A small self-supervised image encoder, trained from scratch.
Training: soap at rate 0.0033, batches of 512.
Data: trained on drawn small creatures on textured ground, 101725 training examples, 35.7 epochs.
Rows from block 3 of a small self-supervised image encoder, named by matrix and row number. Rows with one number belong to one neuron. Each number is 128 + 32 x the weight over its row's rms, rounded and kept within 0 to 255. All counts start at 0.
After each neuron's rows are labels from the 100 images, of 14848, where the neuron reaches its highest value: "strongest on" is what is common among them. Only what is clearly more common there than usual is listed. The data: drawn small creatures on textured ground. In brackets: how many of the 100.
# fc1: MLP up (model.blocks.3.mlp.fc1.weight, 768x128), inputs 0-127
# fc2: MLP down (model.blocks.3.mlp.fc2.weight, 128x768, transposed), outputs 0-127

fc1.92 [ 88  82 170 116  92 153 156 163  95 131 137 156  62 133 109 178 140 133 149  95  47 172 122 157 163 114 107  91 157  81 150 158 157 100  97 163 131 136 115 115 125 133 151 128 158 107 143 173 150 141 169 106  80 143 111 145  74 135 115 147  83  79 145 101 131 124 103 134 159 125 115  96 139 103 128 111  93 167  81 212  63 144 159  99 152 185 109  89 108 113 122 127 119  84 127  94 143  64 135 148 121 157 155  91  84 126 145  41 192  98 111 135  98 131 152 143 127 174 185 153 114 122 162  77 143 160 164 170]
fc2.92 [ 99 113 104 139  80 154  99 136  18 127  95 183 117 133 138 146 158 180 181 164  60 106 125 107 126 117  71 174 141 124 175 179  89  90 118 112  61 145 161  97 149 127 159 121 128 124 164 122  90 114 168 167 128 174 126 142  88 128 158 125 114  88 101  56 138 146 119 117 116 196  91  98 147 110 177 133  61 133 147  95 114 137 139 148 117 133 133 149 112 120 115 178 115 172  98 100 146 144  87 132 109 157 195 119 127 148 182 161 144 110  94 154  80 145 111 155 151 135 173 136  82 175 172 153 117 124 150  94]
strongest on: snail (47); scaly (36); red (27)

fc1.98 [149 113 120 105 202  58 125 138 143 100 147 140 133 130 149  95 124  98  84 128  88 122 110 131 173 121 165  86 106 158 144 139 128 150 122 154 103 148 112 148 115 140  87 169 139  99 123 130 111 156 100  79 123 108 154 167 113  97  88 132  70 111 167  51 116 125 133 132 126 189 150 140 104 134 159 129 185 128 152 125  74 116 101 135 125 131 139 104  77 117 184 141 113 115  89 118 108 133  74 137 107 107 104 116 146  49 120 185 228 123 152 185 136 139 162 148 179 106  94  42 113 179 142  81 195 175 132 131]
fc2.98 [132 108 109 162  92 178 169  98 130 170 138 135 117  88 125 132 114 160 157 137 180 115 148 103  85 157 129 153 110 135  94 150 109 122  81 101 177  64 144 118 149 126 133 127  78 147 132 112 110 134  91 147 164 140 169  39 131 162 194 104 185 110  58 133  86 148  61 121 123  99 117  62 168  94 118 160 102 111  96 166 159 146 182 123 168 118 106 109 130 128 155  76 119 173 157 165 179 129 107 145 156 182 139  57 108 168 102  74 106 116 121  54 102 144 145 106 117 127 123 119 159 112 135  90 105 129  78 106]
strongest on: snail (38)

fc1.641 [ 98 123 137 120 151  66  96 125  89  90 102  99 118 120 110 198 160 134 159 144  55 127 125  77 138 183  92 105 163 122 162 115 152 121 120 183  68 146 134  74  95  59 124  99  93 116 112 118 107  74  83 142  98 100 104 126 119 167 149 103 157 175 149 145 110 121  94 125 124 170 156 194 112 107 140  84 123  92 151 130  84 128 177 140 111 106 166 115 130 161 144 103 208 131  57  92 104 113 138 131 124 101 100 175  78 116 120 108 180 133 123 100 123 168 185 127 153 163 146 211 114 157 135 111 158 106 150 149]
fc2.641 [133  93 115 183  69 136 138 172 105 146 119 150  90 142 136 110 160 141  83 157 153 115 183  96 122 153 141  98 133 199 114  99 152 115  78 161 151 113 130 141 154 173 146  97 148  97 150 176 100 177 134 113 134 134 134  85 140 120 101 144 161  69 137 104 134 117  89 134 166 149 125  83  98  96 137  76 118 201 146 154 149 126 127 132 157 155 180  90 138  84 107 149 119 137 172 205  95 182 108 108 157 128 100 166 156 157 150 122  95 141 106 126 154  92  89 108 121  87  92  48  93 103 148  81 112 186 139 219]
strongest on: scaly (38); snail (35); white (35)

fc1.372 [121 122 127 102 110  87 102 112 108 145 142 160 130  74 102 144  98 105  34 153  92 120 153 136  95 107 172 131 164 134  78  94  94 117 128 127 206 175 124 190 141  97 143  72 136 127 115 149 117  70 113 201 130  91 167 147  71  88 123 167 123 147 156 132 143 197 151 169 114  55 131 138 174  89 113 137 111 111 159  54 121 196 130 193 111 154 149 104 129 137 157 113 154  80 113 133 104 107 106 149 111 116 124 135 139 139  96 159 157 179 124 135 168 139  91 150 167 208 144 107 150 132 139 123 114 119  94 107]
fc2.372 [ 87 121 123 118 118 161  67  79 106 153 130 126 138 112 142 146 132  82 107  97 158 188 132  53 120 105 130 117 115  93 131 117 132 112 101 118 164 117 191 184  72 152 112  87 132 153  92 143 149 121 120 106 108  62 158 159 124 133  94 138  88 151  76 178 172 149  79  75 129  76 180 169 134  94 147 170  98 117 112  99  97 166 149 129 101 134 135 101 175 147 121 132 175 102 115 187 117  71  98 163  90 144 184 136 129 123  88 139 129 188  75  88 176 146  78 113 147 195 107  80 113 112 133 105  99 146 155 108]
strongest on: plain (39)

fc1.322 [ 90 153 156 150  92 123 122 204  82  89 197 137 117 200  74 108 115 117 113 141 103 131 165 140 135 129 163 130 109 140 147 127 124 123 136 107 105 100 103 151  77  67 176 133 145 110 145  60  87 103 125 178  69  83 129 164 134 148 128 131 148 131 101  71 136 120  78 180 114 158  77 119 113 113 166 132  80 156 191 121 165 145  76 127 129  97  97 143 119  96 161 113 113 124 139 185 170  85 139 110 145 168 199 122 120 143  95 146 120 131  83  98 162 172 111 114 134  85  85 153 139  99 139 108  79 141 199  88]
fc2.322 [125  77  55 141 125 145 161 112 156 161  70  83 142  78 134 114 169 155 122 176 158 142 141 116 175  92 154 170  89 116  95 126 134 151 121  77 179 114  81 132 203 145 137 112 145  98 171 158 123 134  96 125 193 134 134  70  67 133 146 120 166 101 138 133 161  82 144 106  67 111 140 106 127 128 104 119  87 175 133  47  68 136 106 105 172 147 176 135 134 108 158  61 159 148 151 106 126 133 169 139 141  98  72 119 124 136 118 146  65 127 114 159 160 156 114 142 162  90  81 146 125 165 152 161  86 130  97 152]
strongest on: plain (77); butterfly (27); purple (26)

fc1.417 [157  74 177 151 152 135 124 116  97 115 131 115 170  57 111  74 121 113 184 119  86 137 165 126 106 111  93 154 138 121  58 119  77 160 117 126 118 111 128 159 192 152 155 131  87 187 147 161 118  91 110  26 129 124 155 120 130 121 121 153 124 110 109 129  71 114  90 110 101 121  84 118 111 139 156 136 119 132 137 206 200 182 177  99 164 156 124 111 164 188 117 202 109 146 131 122 157 149 145  83 131 130  89 158  93 148 156  98 102 151  67 113 122 107 162 141  82 146 152 174 132  95  91  98 148 120 134 150]
fc2.417 [117 102 103  79 128 141  80 107 105 139  92 145 111 139 163 141 166 109 146  70 161 134 130  80  91 164 132 149 114 107 137 214 187  92 120 184 144 100 130 113  91 160 168 124 121 120  48 163  82 142 146 135 176 120  84 176 129 136 110 124 118 138 176 170 190 141 132  92 106 123 175  81  80 127  90  87 126 161 149 164  65 116 118  94 101 158 110 134 162 153 118 115 171 118 131 139 162  90 115 130 140 181 138 115  97 127 106 145 171 104 113  95 140 144 195 115 160 190 145 119  95 109 119 174  48 135  72 132]
strongest on: snail (25)

fc1.573 [161 138 114  80 129  95 141 152  99 123 115 105 183 129  99 116 109  88 157 150  99  96 137 186  53  94 137 175 155 121 167 122  93 185 173 157 156 167  77 151 139 122  93 177 109  76 183 144 135 111  78 126 120  79 112 151 139 146 170 115 149 101 147 193 104 120 159 160 145  73 109 143 155 155 100  72  77 103  87 103 141 124 106 114  93 139 127 153 135 184 145 168 145 133 154 120 135 103 126 131 125 144  71 125 105 121 150 148 104 204 166 184 105 116 151 166  76 119 197 149 125 120  77 114 134  88 150  66]
fc2.573 [113  99 101 109 138 130 121 153 176 132 104  93 119  67  83 151 118 158 129 119  87 116 125 187  87 108  97 168 113 123 179 147 138  93 129 152  92 164 105 130 207  95  78 104 116  58 194 136  95  97  49 123 150 105  77 117 127  75 154 118 152 139 114 157 162  98  95 158 127  83 168 159 159 106 121  94  89 107 158 108  97 149 111 106 103 165 162  99 122 156 141 176  91 135 114  45 120 123 106 172 159  92  78 142 191 169 173 164 138 172 159 145 102 120 146 141  92 139 100 152 121 122  99  81 130 155 152 150]
strongest on: plain (47); spider (35)

fc1.187 [109 116  98 166 122 117 121 158  86  90 132 113 120 136  81 173 145 177 105 144  98 149 129 123 131 137 117 165 164 198 153 139 121 118 143 102 155  80 140 113  82  83 128 131 107 133 172 173 155 193 132 207 102 145 104 141 155 147 184 107 182 132 102 138 173 165 137 136 145  67  74 159 203 137 158  54 121 114 201 115  98 103  97  92  90 135 126 161 111 122 124 164 103 179 160 113 149 150  65 114 152 107 129 184 126 165 108  74 157 171  77 120 100 141 187 107 157 106 162 118  89 133  99 115 126 114 109 144]
fc2.187 [116  81 145 102 121 123 208 163 129 145 138 163 139 113 145  84 126  84 171  90 150 161 107 142  86 102 136 116  59 166 135  91 122 136 108  87 114 147 127 113 152 150 143 130 137 138 180 118 102  80 122 129 121 189 167 147 118 133 157 128 117 118 153 125 217 132 125  91  73 130 148 182 123 181 189 122 152 133 184 110  50 128 104 104 107 159 152 128 164 125 126 164 122 128 175 150 141 182 143  85 113  93 110 165 105 103  80 103 181 119 115 115 148 137  59  78 127 162 169  86 105 187 128 124 108 159 145 204]
strongest on: plain (38); snake (30)

fc1.457 [132 157 152  89 164 114  79  86 132 145  69 129  96 183 110 122 131  79 113 171 146 130 129 117 140 110 146 143 205  98 110 156 117 132 109 134  67 125 199 182  79 140 131 144 140 116  86 163 125 148 211  39 114 162 137 121 136 153 158 126  59 133  97 137  75 144 118  85 142 131 162 147 176 123  84 100 198 132 148 106 134 150 123  80 148  78 114 114 112 147  76 135 107 179 130  90 156 107 155 103 101 136 100 127  89  64 137 167 134 192 110 171 139 155 183 111 127 161 142 133 161 134 125 106 113 159 152 133]
fc2.457 [ 98 133 106 139 125 138 142 136 158 137 172 160 167 169 128 149  87 158  72 113 129 147  96  90 141 149 103 140  95 137 183 102 152 104 168  72 143 106  85 127 196 131 120 125 130 137 171  86 124 101  68 210 145 108 115 118 121 102 121 136 192 122 131  78 153 100 178 110 135 120 154 101 126 121 179  86 116 150  53 177 124 100 128 178  77 133 135 108 149 100 183  89 170 105 183 159  81  67 103 153  73 105 162  58 136 172 111 114 142 107  88 117 143 148 115 159 140  98 157 103  79 138 127 170 172  99 122 117]
strongest on: scaly (38); black (30); snail (25)

fc1.742 [ 89 131 132 111 111 112 138 113  93 111 120 209 114  85 127 147 107 106 148 150  85 158 126 122 107  85 122  74 142  92 161 123 189 143 160 130 160 185 169  93  94  93 119 127 158 178  97  39 115 128 144 147 122 123 108 169 192  73 159 127 123 158  58 147 139  53 103  82 124 124  86 155 109 169 184 141 150 130 132 158 144  95  50 119 124 121 139 134 130 137 115 126 130  92 157 163 180 113 157 129 126  83 155 127 181  91  81 142 120 136  74 114 192 109 106 113 164 161 128 151 124 101 148 155  66 111  95 114]
fc2.742 [121 107 103 117 150 111 138 153  95 137 109 144 126 146 121  85 122 163 167 118 168  79  86  85 151  98 101 195 138  70 160 133 111 143 122  81 150 174 207 116 214  99 126 112 122 180 158 114 106 164 149 196 112 109 105 133 177 149 114  75 129 149 104 120 130 134  21 105 143  96 162 118 132 117 164 150 117 106  93  93 108  92 112 126 101 119 128 142 166 128 119 153 155 102 189 117 115 143 128  78 124  99 111 114 144  69 130 117 115 132 107 161 169 166  68  75 114 125 191 152 147 129 113 169 137  67 187 141]
strongest on: plain (92); white (33)

fc1.471 [162  82 134 158  86 161 147 151 103 113  69 164 177  89  94  94 118 179 150 179 172 126 180 142 174 157 123  91  92 158  76 154 137 110 135 140 112 151 163 140 130  98 127 112  42 193 110 115 118  99 116 104 103 164 108 104 160 141 173  40 137 131  74 130 122 136 112 155  48 138 135 166 103 161  77 134 137 136 103 187 146 112 121 149 132  99 158 168 105 167 166 125  87 131  78 101 129 136 123 131 141 134 183 110 138 123 162 142 141 113 104 119 119 151  98 155 131  98 159 186 147  60 124 142  99 135 203 109]
fc2.471 [116 124 121 150 161  94 150 114 157  92 164 101 114 190 141 132  96  80 129  61  81 187 111  71 144  87 109 119 202 105 155 150 121 138 197 137  91 115 122 139 167 178 108 150 165  68 150 104  96 128 119 132 108 112 101 185 137 152 125 154 118  88 105 120 108 115 121  75 162 125  99 145 141  81 184 135 124  90 104 130 109  58 166  55 150 158 124 147 136 111 101  82 183 144 131 194 151  90 100 122 125 165  89 107 140 211  92 111 129 158 135 132 146 185 104 144  83  78 127 105 117 129  95 125 126 154 125 112]
strongest on: plain (42); black (33)

fc1.730 [106 120  73  99 154  93 138 188 180 131 117 133 125 110 159 103  82 104 119 143 136 159 169 167 162 113 108 191 132 138 132 102 107 129  65  47 111 180 147 123 162 141  88 121 104  86 133  98 109  96 116 110  89  90 120 173 102 147 115 121 138 192  88 171 109 144 120  85  77 166 145 186 139 139 174 136 143 178 186 148 103 161 123  55 132  64 105 112 135 177 145 104 136 112 160 169 124 145 118 112  84  81 113 170 189 112 108 122 115 104 151 149  83 145 106 136 141 122 124 101 166 165 175 119  88  98 129  64]
fc2.730 [ 82 135 149 162 137 152 135 141  90  86 172 115  96  81  72  73 191 127 142 102 154  79  86 151  88  97 167 156 135 138 135 141 110 134 118  89 137 123 150 124  71 172 130 176  65 134 133 156 118 101 113 173 152 161 154 223 142  85 176 127 159 106  59 203 116 156 141 139 132  87 133 135  96  90 153 178 122  84 127 117 127 113 133 175  97  75 134  83 110 121 201 101 109 169 126 116 133 139 139 124 163 161 155 128 117 123 135 159 133 109 122 166 190 142 103 142  94 122 128 127  98 196 151 172  94 115  89 135]
strongest on: plain (80); turtle (32); fish (28)